Weights of a small image classifier: moe soft.
Rows from block 9 of a small image classifier, named by matrix and row number. Rows with one number within an expert belong to one neuron, the router's apart. Each number is 500 + 40 x the weight over its row's rms, rounded and kept within 0 to 999. All counts start at 0. Numbers have three digits each. After the name is the row's rms in percent of the matrix's.
Before each expert's rows are labels from the 100 images, of 14848, where the router gives the expert most weight on average: "top examples" is what is common among them. Only what is clearly more common there than usual is listed. The data: rendered made-up planets. In brackets: how many of the 100, against the usual share in percent.
# router: slot weights (model.blocks.9.mlp.router.weight, 32x192, trained with AdamW), inputs 96-191
# up: expert up (model.blocks.9.mlp.up, 32x192x192), inputs 96-191
# down: expert down (model.blocks.9.mlp.down, 32x192x192, transposed), outputs 96-191

# expert 17
top examples: gibbous (100 vs 25.4)
router.17 101:430517499529494470592521522513493524442473484523532520472458394484444440450475461498502486488453533485515518503505535482487521572542563485526557538495524449513557426497510521523507503457511514490518498486515427500519517454420539513529480437487511513512501467520550518507525510453541453504
up.0 099:451517453490403539531557505478482461492444507507550407561527516557457444480480546530539549451475464472520502475450496516463519409550589519474596474510498527448524512438474569496477516474500577440482504486481579601464500489534524466480505497451450524522517575440573473468511472507493549460
down.0 083:459464492419498472458546506491502638511504477471480496535510467467478534501511444524535506482439471528451512503531547530418516534531471479540449510521541418461476469502444523436500537495502500461496410487491526451491512546411513518434486545464546521496506488546476528469472444493516529496
up.1 175:516525499571451434459564485499506511484525435463515466483510473487485474499538371484520409441487484501424450510505522506463542457512531459438541462500525534450538461543479489462523456420479492494561510520499464492506521517440441464577519459520511550505490508483538507474507485432573484573
down.1 126:495484580507502488542498515456509572478626549447449523572512478496501503551484439502548504512370432467442515539489471485443587429458536484526472526567501479487460519477504476437541505446526540521446508518535539541524548440444504473425493425494513514490446508529497509440438516479507508533
up.2 065:601504470523466460516396513532479485500525493487505480552478412514494443500438547515491544481545550519454543553501543540528518485554530486487456489440574484502453501512561479503466509508563535569553470474478545545465512486514579494503513528550470450428471584491453526492476428481520504438
down.2 072:431489532539492479533523521470545607518531465517520440532406537459497476460483545497516504485563520435469424493465494485530507533458486502485487500464476408594527462501499526434496465423441464486515515535569539427445468540508466506435497476501534432584420524464509535481519499547478548503
up.3 116:472502537489464578531495516490500436494518509488532479520411513574514532500515491551543630481521477446469514502498521527517553537466485488474433519363491484552576427536464542477465534468529492481463534455542554546489590474456544513519466601551533469579451462476536504494541415449518470523
down.3 101:508481560469520519527469496486591502470494502447536508495497474474480485505484468539471491510587525488479531587547480473455514445512515483492524501575427447463444488574510566514524588500429493503478553514493467467520459438471475455468480507456628498453469487535527558624519425553563499492
up.4 090:484480434446610459500501537501496514468460565507495510443543498507491454487508504511523459505585417603516531456554505559434556509480500503457489542516540433543477526421446494497462500452470533492490421478515458558536511487531447509553443550480538504484470424522513488499537538414445459474
down.4 097:532424501579543461511526457473438444481533444526474510490435540541518521533499474533565450529439510518442505499497467506569516561475531495518543515539532537511461445454522424524462492505465464523536429539469487457446481559501545467547515514534462561452463535480474462554604525508440538513
up.5 090:503453500555450551505539488490513461509453450497496529549510410429445495512489438497548527432573495511419530525458509431510504556502544438514464476528504551382468536577557570590498461455511491539478524510495462528482459493470487506482467491502492570483476445508535592467479513555515467552
down.5 103:579465508486483495482470495519401497451546516539515462556501516510484475488524532486487517569593527471529455494507530538456490446462437522456439431449492454477606536439459499524501451503490478487410540451522545529555497533433481535503482519505531558505451520454566535507460595494518594525
up.6 084:515490512501521496376493512529468518429551538518481493465421527525584534533477459435431532504442544470498494498500464476475493480539461460539487473557507466485455481445622469534479510509483487496490471540573468521489639470555506511560494467501484468470518579462480471564561502491578500547
down.6 093:503557501512514485423455462520590548546451542520478481526473400509458538569538471478503557499504501458500414486462504484516510495534437521474543494474514584521450511554478520449472500453470454509488542690504505456496456496453490445507525505536569420498452562487528414557500459521485527490
up.7 132:426491516514497514532517582483510533483448519450524407507462468492483504508464460557504505486534477521502420532505510490484435491496519457511495568435520524526510521507548529576505516472558569447458474523491582509498472436449473544592476486465540516524464531538518528507448505466521477454
down.7 116:541454485415457494495562503423556462517477455528573448464539495508514506474527495528509479456452441449541523511472523464476516587504466480511566560512493476477418472513493532475488526417518536531500411450515546456540523528435538519453446544481480495482502481469529563486503504565501476563
up.8 069:513531461494552532573502523504564489578510420488439538521489515505460430438497476487507502510376481556480600474525439564526438531540490544494500501537452529440448536580450487508539524537494511485519487464479477492499545522482382522458504481486493513494503469517496537476569443513457463520
down.8 074:453518539611520550457501437555457520473484524449480499488494497512522497471475505552485466514405489487526473493509488497509474427450595498499395403523507485499507497407482529530475475556525438476531597480508485509457527482487487488521417474449527454503551428534458462432469487494504468474
up.9 051:475488498502495547456502484461506450550519595459519462488584501525531449476482468515451513541540496532500520493493509540484501396503475468538497555525532526488513499497436507539523563531501504486478430534498510563452493397474548531408534452563464431524508516580480465415471546558560497489
down.9 058:538471554422498462528547468501471510505507486542460521475554481492520529511473474514454529497543554534488398526461484451518511601470496504562489467535521394418467463569486517513488501495524457469525428548608520495423528531497484571394458535471546443582551499466561490451409543478481528450
up.10 106:570505551519513469413510483537451520482544579486478464436494491532561468508536508474447441498428593481488521459483464449570481473555470487534449560487568482446483530528567508537534509508468529509448480526543518441496522485503512514483481526537506483395509494496461482491561531497487496496
down.10 139:472573513534517481439522520541543606554547591510467523530529454494487549551531497482499481469526438505541562487462531564499424544505476449550504529498508541514433531536545546479447513479502456504389498529573472482474464522492517422446522479520476494430436531457547430478541522521533479538
up.11 141:454493506401522540490516556528508485422483520553492566500422496480517574426443533522420552559450535536540490498526490543545507461477559537483483513450549547458547487539565510448491522514559472474503513472515486476522499502453515507427444490528531491460509545480475443552495469541472555572
down.11 111:509447448575534473484555548530517529481505453490508473430541479512459514451525453472426496467504460478511495496485620516486540548481487491471483607522484468500470564535524508485488568493527628501498481499520479501506467442455496436514474505440518516478476499496521560545486510476421534449
up.12 100:437507608531544502488507512529486548455532448566539566517507508485472463428468452525521534451493472499528476543479462568529470464473557486509510462476528510492572523468481464519518545493438584525470503462492603513442539498494452501486474540494485522478426587534541489605513545505493518503
down.12 092:513520514460508543448485519556537497499567542447511542538504501555525504479538467535414564510489526597540489453466579431470521503599469514404475591498448518461380482506475488521491551519525565511498468494426479423551626453466458443526518535489517484480475510488463456488429437466555510511
up.13 080:449498549472471450607527504459465526542537475492559517531458521503559468550508524497466507494492515524458546463563518474483451530401533483533478508430506483532489459511539500464477556516512491484468567535508431547538483369517578560497485449506488449512502565562576482458464547541502458499
down.13 120:519572460412447502505517548520571554501488533588514475533532436481461498550510415518482451526582462578532455569455405484504533502514494499566486444515442440462511463493524532487523445549514447491452494497542522443512442553482537526432450561547522447434490557516571542517436541469519503496
up.14 070:499510547528460467572425480522492517552419447486501553534484483487487482448459567454486497492469484528490486564495484496493522429545431571491527488522507505503519506426588460487499521523491570449460534602520562566505470544550517491529533513466501448451530585516513466433502520492486486481
down.14 065:494536475453496480539551538496488483555468475501501405460551507523538468464489506504476536529487477559538528547536593496483438526482541463500530520500551436487459563565526493517494577435564600568475540534515511465488587476453542557485574444514541480463438545533486524531520487545505491477
up.15 097:519525587545503492436486544523547488473530479477462549505420515533507538438461513482492518494486470504483549510474467471499544466491450504494464488509562529487536481461587559563488465481472453486502507542557514450519602493522483466505528443484491487460534564440461479555506583498531502441
down.15 088:518488559560530498516498454551523477506448479503452486545502417510488498548520453514455468486473480467496540485488589419481511462550454511516531538459423542512478541539554489490492541475511552502510485545471534559495534496484463430528538506473608429591508563481532463502543451456453532507

# expert 16
top examples: full (98 vs 25.3); rings (92 vs 33.7); lava world (34 vs 14.7)
router.16 105:415458516546470541448448471509474469598434570563451530573559516525479436501518519453504581447589502502531502514443531595531507518473527577522530544469535465464533440516486545527503522540466542459518539446485484515450558478469473492475549486537541488449481483520520443457525529422481505455
up.21 157:488513455559476465482458514480507561535600522442443523481624499501484451469480574515520540539536530510572533473463558576461453442513594511437496553548429551513515501481524490554478532512464525557447453484489527531456457526518457420428526478475517555496503491504442497488490576496413443478
down.21 129:448485466431525511506462496484438498479469531567473542460606494534464493504505480503488463519522558447556454455506469596471490499504519519487595499475462521494530524498498527514494537525511453575506506471540552500571536502537433504482506465511540466574514546475481461572541466517440583478
up.22 167:528510610575495511486510445452492498522403485525529473546475541494514571510505532485499549536525504473526487536444477472494393434529512477537460568540457539452537479473461454478531500465530550524533489524441627502465437547498438510551513552526496492457451610534510495455511531488491579516
down.22 137:599520456485503520507478551476555495464546514477479447540509556500525495547489498503435513507513452502505463494521473536465491493500509461484491568543432578453515455551430490459512465521553487494456548524613495439519564487438472575524476561506551483568449493499484497554442529597556472527
up.23 087:518511457480529539539550521466505430566484494519492458435473510501531513489471515528456503530501461508459550489470490470535485545467445521477494443561496498567476513502487483523503563461548483411538492415547470625510535516536575505415514474464473418486483482525509483453537447466490395478
down.23 074:536473501491486452500522491462475516538599446524506523486556445478489493437494490450500570486454476496493481470482562489678517553525497506473499535442451430500562560465506529519518487515523479529497521414445409565459466501549520503562440550517449532457511553506472489465466482488451384514
up.24 064:512487529449456532556480566488492440502412473508479482498566483505446543492451507522517525494567487483435475435431529523478531403500590537543498506547579585463455530454486551525537524554520505471474550520500438502519529431490562551462447515574542507520437508452532554555535572482466499551
down.24 065:505586545575459478494516503481464462515556528483470470432527584481513461490502530501449518512596502395516555519514482500490426602500580497486524559512550407483465504534511518469520523456514540507448534510574544475530515497574545474517472490475478493473468475461533541478493560524520502435
up.25 061:610547543519547519400501465436480525457553523465491493504449489485534464525470492521601413463442499499501534481544526540455496538587474582436501502482545537451494437508513583515517509504469592501580471480479474483497468480521507529487428564463522507465487494556488557434537465517515464525
down.25 064:517499480540510489546526478550466511403463560475485484514462506529559474421503510526510488525492443496459476471435488480491510494445557451502493557429482492473551556527544551451466516452507512523408455523596459505469518486447487475440537441540539524473504507578589489464491526516512470491
up.26 106:540496583440494479457532534470460526398491538466549603525505526474501477508564521567475462524549477397495536505522454497557527475486509442518468521429531559514563520531494561571509431433565426487510527470500468557519462524552535463402528513476498505434483472513506487539517495528535505511
down.26 075:462571493473506461557485452472447517527490511496508534479480475535499497485520539509530478511536535484531540475522466544510506490507480552475464565509470469538484589557481482553477480480499523486528522451502482531463458487446546520450512413488530584539534465443512552381461475572531500455
up.27 114:413515476446484506548451455442504451543520514575504464456494557470508468413475463516543411509493524464470452478473497512488443548481495477458579414575501556454445531509494528514506489500495516554547491462526567478498580453473513492532565491475582506532550483479512515551462445484498476500
down.27 094:520540462544503561396518510509464518572443467489481537444567523489463489509530579533499431475567498492467503443526504553523526450505485492462452452482537485536516438524475500488528526473479427502522546530492507519489459492446479530511508427480500531467576476453497468449564463499498495492
up.28 097:422573522451576545571492484501494460484442459502518509457506520516493572506458513485492568432539458564437491516501528559443560457461503521516528463505481535527431538505509491524545540471422587432473421451509473474451489465484394560423453485458548467514502498460461432542570490442494598543
down.28 117:457469547418473454545520517491467538476468561519406480413534558468489482523518474562493553492470453476508518508519508537560563390515555462476591499505504504495511490505623489515446477514470589501574518471559425458533453400531538490470363498513540497495416512529452522559539517478517535495
up.29 080:471532496521499475516564471492476518505566537482500499487431485470525549523470507453472504487572536463539434454489526494543509575524456503485521509524521413472501526414525559540441487466485472493477560482434514469489563560488446497506527460496535508439333469540438463457516459567446478486
down.29 101:438457526570497519482544529513521518522459439540426502409473464458511496511486515519507515458527521575510528532462531483542498484570481525486532489518483491570425531420515386575450516485488441482554472570477459527504460450554501521462484478484474501504491507492483532439563467438512520491
up.30 080:513461496515483467591481480485467574507493483438474394548476431501422576462537532523525453541488525543607538431487489512558530481491493513504456539485531522483518518522523507447476447516539449546516530501530525440544489419441481469546525439478447514489434494531544541493494565507451512490
down.30 098:419520557500520534479484502506509573523564466481504535489474515527488447490498485502513516454500590470542480561462490451503534574460553475466492480505538491476488476477441449539449472441498502505463511540487452425544489490527508545544434542487581556537458462469524453588482570490438515473
up.31 096:485530517473469443537454517517482520542477481552522534535637542512474513553454530566461446535550468501471474499496525453497502396457531534488479510539480550503539477575466488480512433482499482470481518405508535454512478456499534512442488547461477483635497481441534518508538537489497510551
down.31 110:465546511505485472486509481490528522550617519555496503547591513484464483529505443529458469570561461507515506535533499514500440574503529443495478531523530455499527460507544517454492523492496419464445472612592565530516569495436565490469554433505515524471500419497557488502554509441503486456
up.32 133:482500477554486452572431447508502485511496565506566596461559587541518493505593506485573461526481458497484428506503466526514512491491461444471587545484505484529480523529490544513522569433448469519545448506494470489545504502506423476550479441509472495599536552519516491471530482477467495529
down.32 128:495562507474474473490481500506472579498505512429483559508578433506492546547525532481543512506436461500475472464479499480427522582510460427533426527454488500541491470574545558481555549436509484491438445527464450497499431501487522480411535440463542445500572418498506472513543525544471427519
up.33 114:475502445397527499418444489537517463481560531455408496514541485527476461574524479459515571467470457519595604526553515456516499483488427493527464447477420513536436597481498481428522562566577527481491518474479537461557466471484493457450528447455475575494491518490495483547429500560481494491
down.33 102:595508515410438489493483424503511493413538549495534497609524565512434490479477457478523558493477440456445484482505453507478458468496393524558514444485518553490598502517538453469506482497485442482508510432491552493480454498443538421427509551523520519488492461555464532435445572424489512512
up.34 074:534460573577458508485508516477507497470414510491550494502542472459544483495510460527489438438585505509467434584513441494514482469456512529521553525603549450513494452510456478478497518440480539486576412516492496524509508545494469430603499543526514413495488554521472585503540499488539497550
down.34 071:490538532445476465486486563433509454505456603403562450497512505483506519472526483453491485456465465427466437538514552511455440532439514498487491549441471544502506471482553471552500507490486501465490591443540483510483512491430488524489405549489478544575473461482410566513396506537513497517
up.35 092:523484488490560478508582525518498475464512462489513467501467551489509496574487518521451521526483472515522548513505532472460529432505496491493484472495507512526545504553492483462561577498472531507520523501493472527541526594538530519496464473460491526494597523528475497567536453454471483476
down.35 134:485422499540517509521502555489447497506480445473496505513462545495529484459464517524499543467432596435470491473491455441606503459494476526437494481508495492491496455407514455601520473529505518491562476510423455531477564585552495489528448449527521532513509508455463454473493512538545526533
up.36 096:492497521568487524440580453453508465493422597528509568541486581495462517445515484531481435515534536453474517495561448483525563517538508576527530499514554400501472540461465487549518546430521488489544509549590486430477492525527484477454508509440526420442511458500445495519481492526499512557
down.36 090:541495513483525462485495498474525510472487521457496549540437502468549549489511535453478501404467498470413559482513532508483547515574538505540400524522526522498510502461548453505509560483483556498513537516475513532474469492440518538531455448486460425481530491467446541435469437528485409463

# expert 12
top examples: gibbous (100 vs 25.4)
router.12 105:480466479515526480495590531504439483435458527440463491524451487497535488434469596480459428482437435525572438474525524505490542561472425499519578495520534551454458541562483541448430535478482491481464450512430470462510520523524538478460504438549447488481460508472530445601524455428446522536
up.0 103:504471509516459518527502538488474498507484443529485539464468492521523482574534486480488577508522467528476490472526480492510499430501506459520458504507533518486450567514424460553455483554449566491434394364533501442481556488466553539498539510457468528462582512483449461519519542464481565558
down.0 119:483553453570544510504507436541453583468551496563550477492515461490504491510527502442513466525540525505538458520519507484506561451519405467496468457450364470478462494594430513525508499486478514493464465545541486505497436469405481521466492529539443499403599452581503449500430584435585580476
up.1 122:483487485454479508515460497515519555452520423471480459494453475446527483503497567471386450524516516479460495465476483526470483525498477521500461422569483528526440474480503505568468580426451549463526467521476584492488529535517494487420481474526483515489459475479452525521531484520501432532
down.1 099:475537504495444534450532508552460510421570484445519437361527488466473500508484479504551494535535489552518538495501525616541471497531481506508489466474522476455533460572458440506558595526513538473540462514507529546532537421476531485440470523465501513589460509464500477447497436484465469498
up.2 119:560491544550503459508465552447444515454437483493510493492459516510586514527540551480542420524490480503479470432488482509446569522503499523510477501531469492500491523562586508478512577465455532500416440504506479451502440493534463512480510502499525503542440434497520544564449408497495447490
down.2 106:466465538497484496525575477478465430457523437509523534459484544486531500461489473497503521485506530474552500483532496430513598521504518464550509522472541536465481454431448457550512514499528591532485525457483464582547530534470510526562486467478547471520550496540444603425493557525526470505
up.3 104:411497510475470590465460476521526516479513502451523526489451493457454523422535513470501511518592560463463499533444523498512510569489538501475472470428478538450490496502473471479487552456484479573566551553563478557515518467492469537570495428550513521504386498542594557510512479472558507507
down.3 131:447458527412522511487493479525438410519467458520435474468433463497486567458504530493505441503499493575540471494508515486577465548555523525489485495500527373547452460488478502615410547487553479524518492546463600484520497547495542605546437486464503484527493500500445453497601529515545569488
up.4 068:414489565519497513502537535436562512513455540476566463542529481542459503501452481495482483520447464443502508617520513477491508519527546520407593444479478496471453514444525479509546507494553513471521524554514497511494536482516520517534520485525491493466555576531533479539531549448626496487
down.4 083:523491436488485515454586507520515442463471466542538540504547476540498450493503428444484523499549481593519478479497520457460480452498461497510568577502500509506489554474430502457483563450481460517491472471525477456512490495518407574424545490560475489473433493539529473550516473493504476476
up.5 099:468537492548503555589499533489524451454474471487535527502498461436558445496499504501535501607525504539459519459478484538527512523545573513502517463483522429477476463559451531517518509492449511454492504485556493505520485426521591493446546500506472537464383502503407562497482500503548474482
down.5 102:504526467512420511502467468524511465474471500406525528435488514501471536476451457524446477474547546502551558503511497461575460498551476538468472480518541402510516437566527505452499436471636503486468506439534463461483501501558535429538385526440418592449500475487529474437481501526524539500
up.6 093:461526508453544489541450522489448537476438528605496511519530567470540490535517540583491526492485509467566446495518496458519524620569473503534463435464458494476482499534542455503524494435496500534504469483485518452442418467485462519439519512507532520505483414489539477473527470487489414525
down.6 105:511548486500566516496508543527439481470504534427485527493550552531465515494505542478470557506464460505552620541510502504440513388490494519529560499487484497402495458476530544476487556475568550483554513456451484464560561471544576420521435453508536471470514556535540476536428480549528460526
up.7 092:554428546547520437465446584521470535543477471556542495482475492520518493532502539475573454460542504505507430538477539512562525550555512556530485508573445496518483523564549457505523387498519562549549444473523504604494500511485571537509521492476464497496494471464465544515484457527513544583
down.7 094:469450506445542474456480486454453522480564459500553498572519555503538511578525562457531458555544481440498528472509542407486480504455494503504485502533476550506514448459425469575545485484530473497478459512519543460540514469532566494550507492525487558557532556576484503481442544525545505494
up.8 082:533485527478456501619485465457537461484535498598460494523473546465481526494571413555575490508482470470519586513483487577503462542482549516488548482448491546476500479528454444519522495520445567556505516394501431469498523395501473504499496481503487523524479536543542539547508446499467483543
down.8 070:520520531467504572526476515514484499516535448532522509539497476492492449494505500433492510518462515520495500512486494509464467537458488443532414496493525484491467446491490469460532542502465408542460458465533574481475542520468495475434534465508427531469476469542548506461465526473551445501
up.9 108:480502532533548527414468534520492487461458468477479466505508420513566521456449528540497529490525488502530425503512581539512536478478447438492510475540511562448585485574518579519503517522443537503472506537485477557496472458430476512586494457567471550512496526514542467539502460520515444527
down.9 102:588506551546537487552507478507533474548501485482463496511555481487526578536499463441462479408595483507495513489496490519444487530544521565464501510508477498491460461458530527446500531571486419493543498438493511447518622535496494514531517527405563541515489541494528545524478491505493599504
up.10 092:524459497477569531460506480535415455453450550542495465483520509562556513540470493515537438496474430473490540465527600502512458449497498556424562499478555518552603517525459506526484513547483569429557503475485522460522412525479449483488476511519518479531528391524512498501424463486536452456
down.10 086:527423568510493507456491547547497453561437450516441474552574537495484483523425465427460484492566538490575519504511473451541466497518501544526541591460553525454494422479522448466526519484509452521487471435542602445560452543456428452526437501520517524520568458488491522480472467544512476476
up.11 124:499482571472552557487556498520456459429472511598491486481467528487570492417543504494479609511521515515489510494461472573507524503429460533562482553466554522502495487486439472516517481534554422502449560517443595380536536469460540490531527548550494534447416469541527515489510519481515499521
down.11 108:420518512494522493522466477487498521477556561473455443448497498520522499467472510504460525478474574420466511512512515471455493488521473479513424460516505471548516534511506431471543535474431497525514453509542555454522521581448569422480511565415527433462442444471497429540503492560496432454
up.12 109:500527547427519521503483471530554500493600479580460564490464527507548482407555376583545574429526501545504455608532508444472541558479498485519456521553516498551517470550533426489452494475546461499537483549482503497442466495502545531479389517519556551461495466503538477518490490506520543482
down.12 087:530493491481510472464486483469454425453449536552512563512489533514484525439518491499514533465499525508481534510538545535457471521467485534502527567424449548512468515509525521534483485473514524487465499518486510516422625482554557492549502558444475553503453537534452456596559473486450475494
up.13 109:505496500487510493499555450432528515623531474480469502474597503489510436425478485533474579512474457491488544583478526463415494465504594485523518475507536506468496524463465522569480518500456494492470470502503595518470388569516527522456543508504475532414464479485555497516506421531495600500
down.13 094:478489467492513534469475475482504514565481536492446509516533536487527519456482483445519479449479423490486431447450495505414509500501331519510558585435478543482527531470448498450555529480518512508485480486514527509508593475523479533505531566531464551525511458523518427488496558462501441496
up.14 096:552466465483516420510474463515528461478512473530546472489485496471541527517495477456477508475448480502494488481522476426469524452451552504483603461537536539481537467443491545484450493436557427507526471487461556521535481523574444505498466493505472499566579557486571443522433542477493521483
down.14 129:447409516459466503486499515461503463473412527485525492546498469488506495463468498473481533459493501467481498465509506507564571433485554528485486501523537467530525429424497467484488490532512522482561474516509451494493450557584439512529527579473486496562422566518502557558479450494478525451
up.15 117:495510422466571510398473514541484517450529509527483499566401523511539489459458529522446539499536502555528475436491446546510519498523454456529582547515496529487482544467537509457514481479440511484496532504450493453527476500549390536492464485452497475467529534458527517518495530477530468510
down.15 109:559397500509524514490494498568506509474453479530513449464491476489546517546499514400508542470596498479548490525560522503523533478555484508502484478566458516505510555471563527478519512521477510483574493484440515510459396538489437466507424527515490525534437480484520491503441531487537509535

# expert 7
top examples: half lit (99 vs 24.8)
router.7 096:555483522492449508541517515502506523536610548535481558535514526500432488493520456569542489475569539474486436467464478515381505501455531511518514547553506513558488459466511480431490463566412439453505468593479526534501520499528549542434528458462479511506540536550513476483469531527465509531
up.0 114:515476433583403477486544535520556470535467536470464453484567509475535594528544465477546471550489507469367516430433482479522482495545586492556504534487485463496418539445510481485495493468499444499490527466553460511501462509537520526539430393459565473488468513513519529567526483560505518486
down.0 095:555530490628507508593467500488493498479526504499535556479563503448512499478607464432529412445495537401472470488512519501471557434460537481510468499499517513446498513467503450603522452485473434494561472502436512516509616502538486502490589535493553494507488518524432495530558432435505567502
up.1 097:499492544556406548519520424485447525528487504462491517491529442496476535527475499508502371520613471454513491564455530525462521583440505480524524522457450496494504446458485476440491548440448514546493445522521510532523487505539485477459520477445474495520471455497494578521517541571452556538
down.1 106:540538489548416498548483535487492614476512526452489507504495493427476470471512520475520434473531456495465530439501511577448584488538515453457478437544494531465487432511531460513542478430519550466490528475556518472519492475545531512479516519570519519631457570484536574439512529407506436510
up.2 122:493463528506438542439505513512523485521479470559519571524423538491518482436550544441527516460468497542488466446499515514441530529501531473463550499543563486577489468577499465478471532458565484543487528523525482529491635472573580503481497531482499507517437580538426542550487430485439441519
down.2 105:430461466570468516524487461432467546454515493548505504470549524524542519438527529558526482514496562484474506522553503490458544554504505515458580567527523497526477489473567493522487523469487559537533571537456526488486499428576523513480507434481505510487401485490517501497551456498542439513
up.3 106:474483551456518500396426564549456554553482558505516539505498531513544441487529466522486434531447522545512470466507471478496565485538539488493538474549486502524506483605553461465506562510504412453509546474523414502522538472522435459459476485495523494561470451496482475466511515525525377537
down.3 089:467507566416536478478513442513445426473495456503508427459509484568481507510514417488543475500495492504488501520541509447485526470517443470512548502492555538476436520565521464503505564465424579524541512478564455503450472495475515528585577471520498515522455582474426463553499481474481498501
up.4 119:559510557512562471459508477489565477518488472511479513513553537492479506492567448538518464532533507489468434479526494446528538457470455483545486524535473462508508481473570563491451504515474514502484463527501531517499379481522450548499577485477530504476423496472465511480438413466488510464
down.4 107:404490500448515500469501495425484474465460571544484424561474501495480497529477483518471506474402506439509551542467437518515498510491488517475540559547502453544502456468479478525494471473584544457474559523494456550521510569481410480497501516404474543524393521483492469476484465553520460500
up.5 166:498490552447429443509504488515529529398497476550516554510516473494491543526573495557550513541481474524495510552466469493480476541504540468430532547598480511609540503559497464443466476482564491510530463496485406454503484509595444463500563506446508556609482588494481483508472445523484475579
down.5 112:460600522503479470510529515463399523416479465548547509516541521483486536426547517454486536493483530481476530511497467456517515463527552481570542477511506482528491480540446516513478525435459514509483493423458502461472453569518492502463529430497517553438453511451520495470506489501514469475
up.6 085:450495492560477511510487543496492476493484488530509480561538497508581516506488450536456524537548512491466525476546539464503509573519401515467474492501456483511474478496508468531521510459520491447490410486487603503497495461398512534484448480421459387442393484494535476505529466497503498480
down.6 072:472530485391476561525475485514493533507508463497508502548491454479520536517485432512439471570535480532484534451492460513513576493462504543588538493509533557444545524509524510532558486543450541475460489461558474533531460490494521465508498501522518484544419512449536520555604572534488486487
up.7 092:535481530484514494592461536446503519502441486519477516565488594499488491492499494555492514516503492511525478510495452481473501548471527477487505495450426475546451534445562456494506506493533528487463526504528493528549419427552510496501446464508489492673569488548514515470443435474446555523
down.7 114:467489526485507497437456482505515495509509510574460502528499480537538570524517550524501526574526476441495538518462503517452422462505449527518553520491564478453529538564529486536435503422503513540519558491462427492447586528452527481495565398513582454410519559508489523513536456535509526454
up.8 127:546485448518477465460465431540549538528536496501453421462538486543485483486508436478560551381556463479431519534521489517488460423489443494441525516477520554535572420569496500550452504465404505473478454492515482442469441543496442477469517555482557481493541561465484487506507487492489451497
down.8 109:477506488358405494495500452479451464426441535514511518461547423463476541510492510455452479532448502544533539476488520493468504522521451503482447453492466454502492414482493462416466446473529500474528513456510482495499436491484432581523460505487472558528394501502519523534417426519546501510
up.9 079:522509545524486450653513518402518548511495452505575586559525517546454483524504461526481468520495471507542531512495491514488499501457485492500541497444469534546541517539469486466516504497504516507515512471502507554533466422567515473494450453508433493664560518502550509516529497498490466541
down.9 116:448586497474481483444485476497537500536562518556452539568508472496504529581527500539512495558461467513492545506510508463448468479474453486501538509461536464555468565590486612517474541477515492523504472554429515503437597502412552490441537474515595503393496533488552531444529472499489511489
up.10 095:491486467478405465497463481482553515541512534415436499472535516500507450563542445471499537486494484475567417552533453512445519545520472416433521458442524506473500477495526453491576542505519509445541462539533482544543520437537474446528511445501582534537485492502416487492520517515498414487
down.10 087:427475540442494475446543569444524475427440535484519501470598505514487461536483536514499512523492503485482497473478541521427431518562482473530473472434469474443457511531535520499459486444515510516511491490476623435424487542517486594517558513459575550553505531540427441528526503490528548479
up.11 093:519482500552514472516523481535490485562428530468465452507514512505524511428540475446530439462539537545426461492539507490496483597475498456456459497430500505499422493503487553556507489500517477551571461434542557528493481423434504539440494458371422512495498446493472489516517574496503538447
down.11 096:463508441526519528519529550513518577501560546442488453493463499484510445507503522477521456507486468501438447490559482470429540414434476486504464529490431554507556465434509536461537508545518520535534477508538535487571518536461494415540434524535464545556453504563518485525488507465517461560
up.12 115:467471488477550531500545435486494471535488499495489489473486489437449466471523533464456561481529508488587533511534456481536493542444577472537478522586509449530527508500462459555473456495479451462445583495518372498439509415478579469448539546467610506533489410519532543501530460487536422474
down.12 098:549573540527510484497474474494510442514527544479527512554573648528503444519489485439554480566559521440517426526476469499463547435480486491485461503469422518487610481443481487493532467513506490509418573474549432444534494507459492508476419550542486516442552552489480431620457580502485481504
up.13 108:556487484519466386474465487458487493441517523480530426487464516500500519478460432503599459506498525510385489438456481549543488404481516502505452506528499543485493522506521491492510485489485557536488450412515589442509501468461448535616483548505498474515554499472482483508398439486501621490
down.13 096:489473489456460536446513487418485459458403470516491461526482456523518460469453524431482474510490463450434497479489409538479569489494449481449497471506516510529505469515514424514494489514479547528526538460552504508450489477550514570508544535481511485559454509511534539515444427530515480479
up.14 104:547483380560459506501519478506503499453413482467459502449463532461503459555505505509480541473559497482553484439514541516453548498496450540574442446544523442478453494470482568517490462509521480466436550514524430547541531611537526552571500515450580538480437465494472507525561509497563447504
down.14 089:504507499476536460438496473475490462523535493462489511463609519479516441532463529520501481562537516458491439438464418543479526460484480453483514481541520514484534462446602511592537472468524578483462537437435468484503594364527557499472460478516522504540447514504446449495511516481537486474
up.15 095:521507506419406456514428497545490545463442549501459570540546485548471581513480485490499506542579526412468426491487469494497501471480556521521443513479489509511524489432565549466499501518469413496456529495489455498546373517446527454547466443477507510515456505511485473479461450470493430501
down.15 086:468520507537457469491450536445448482548430570400476574460535473471449560529543545511492444452540499457496484495480524549515501504506512440490496521550468450474494493476525546532506486482524537518463557579477465507520482499411463558569551569473505518443469502484545491479495463573528485507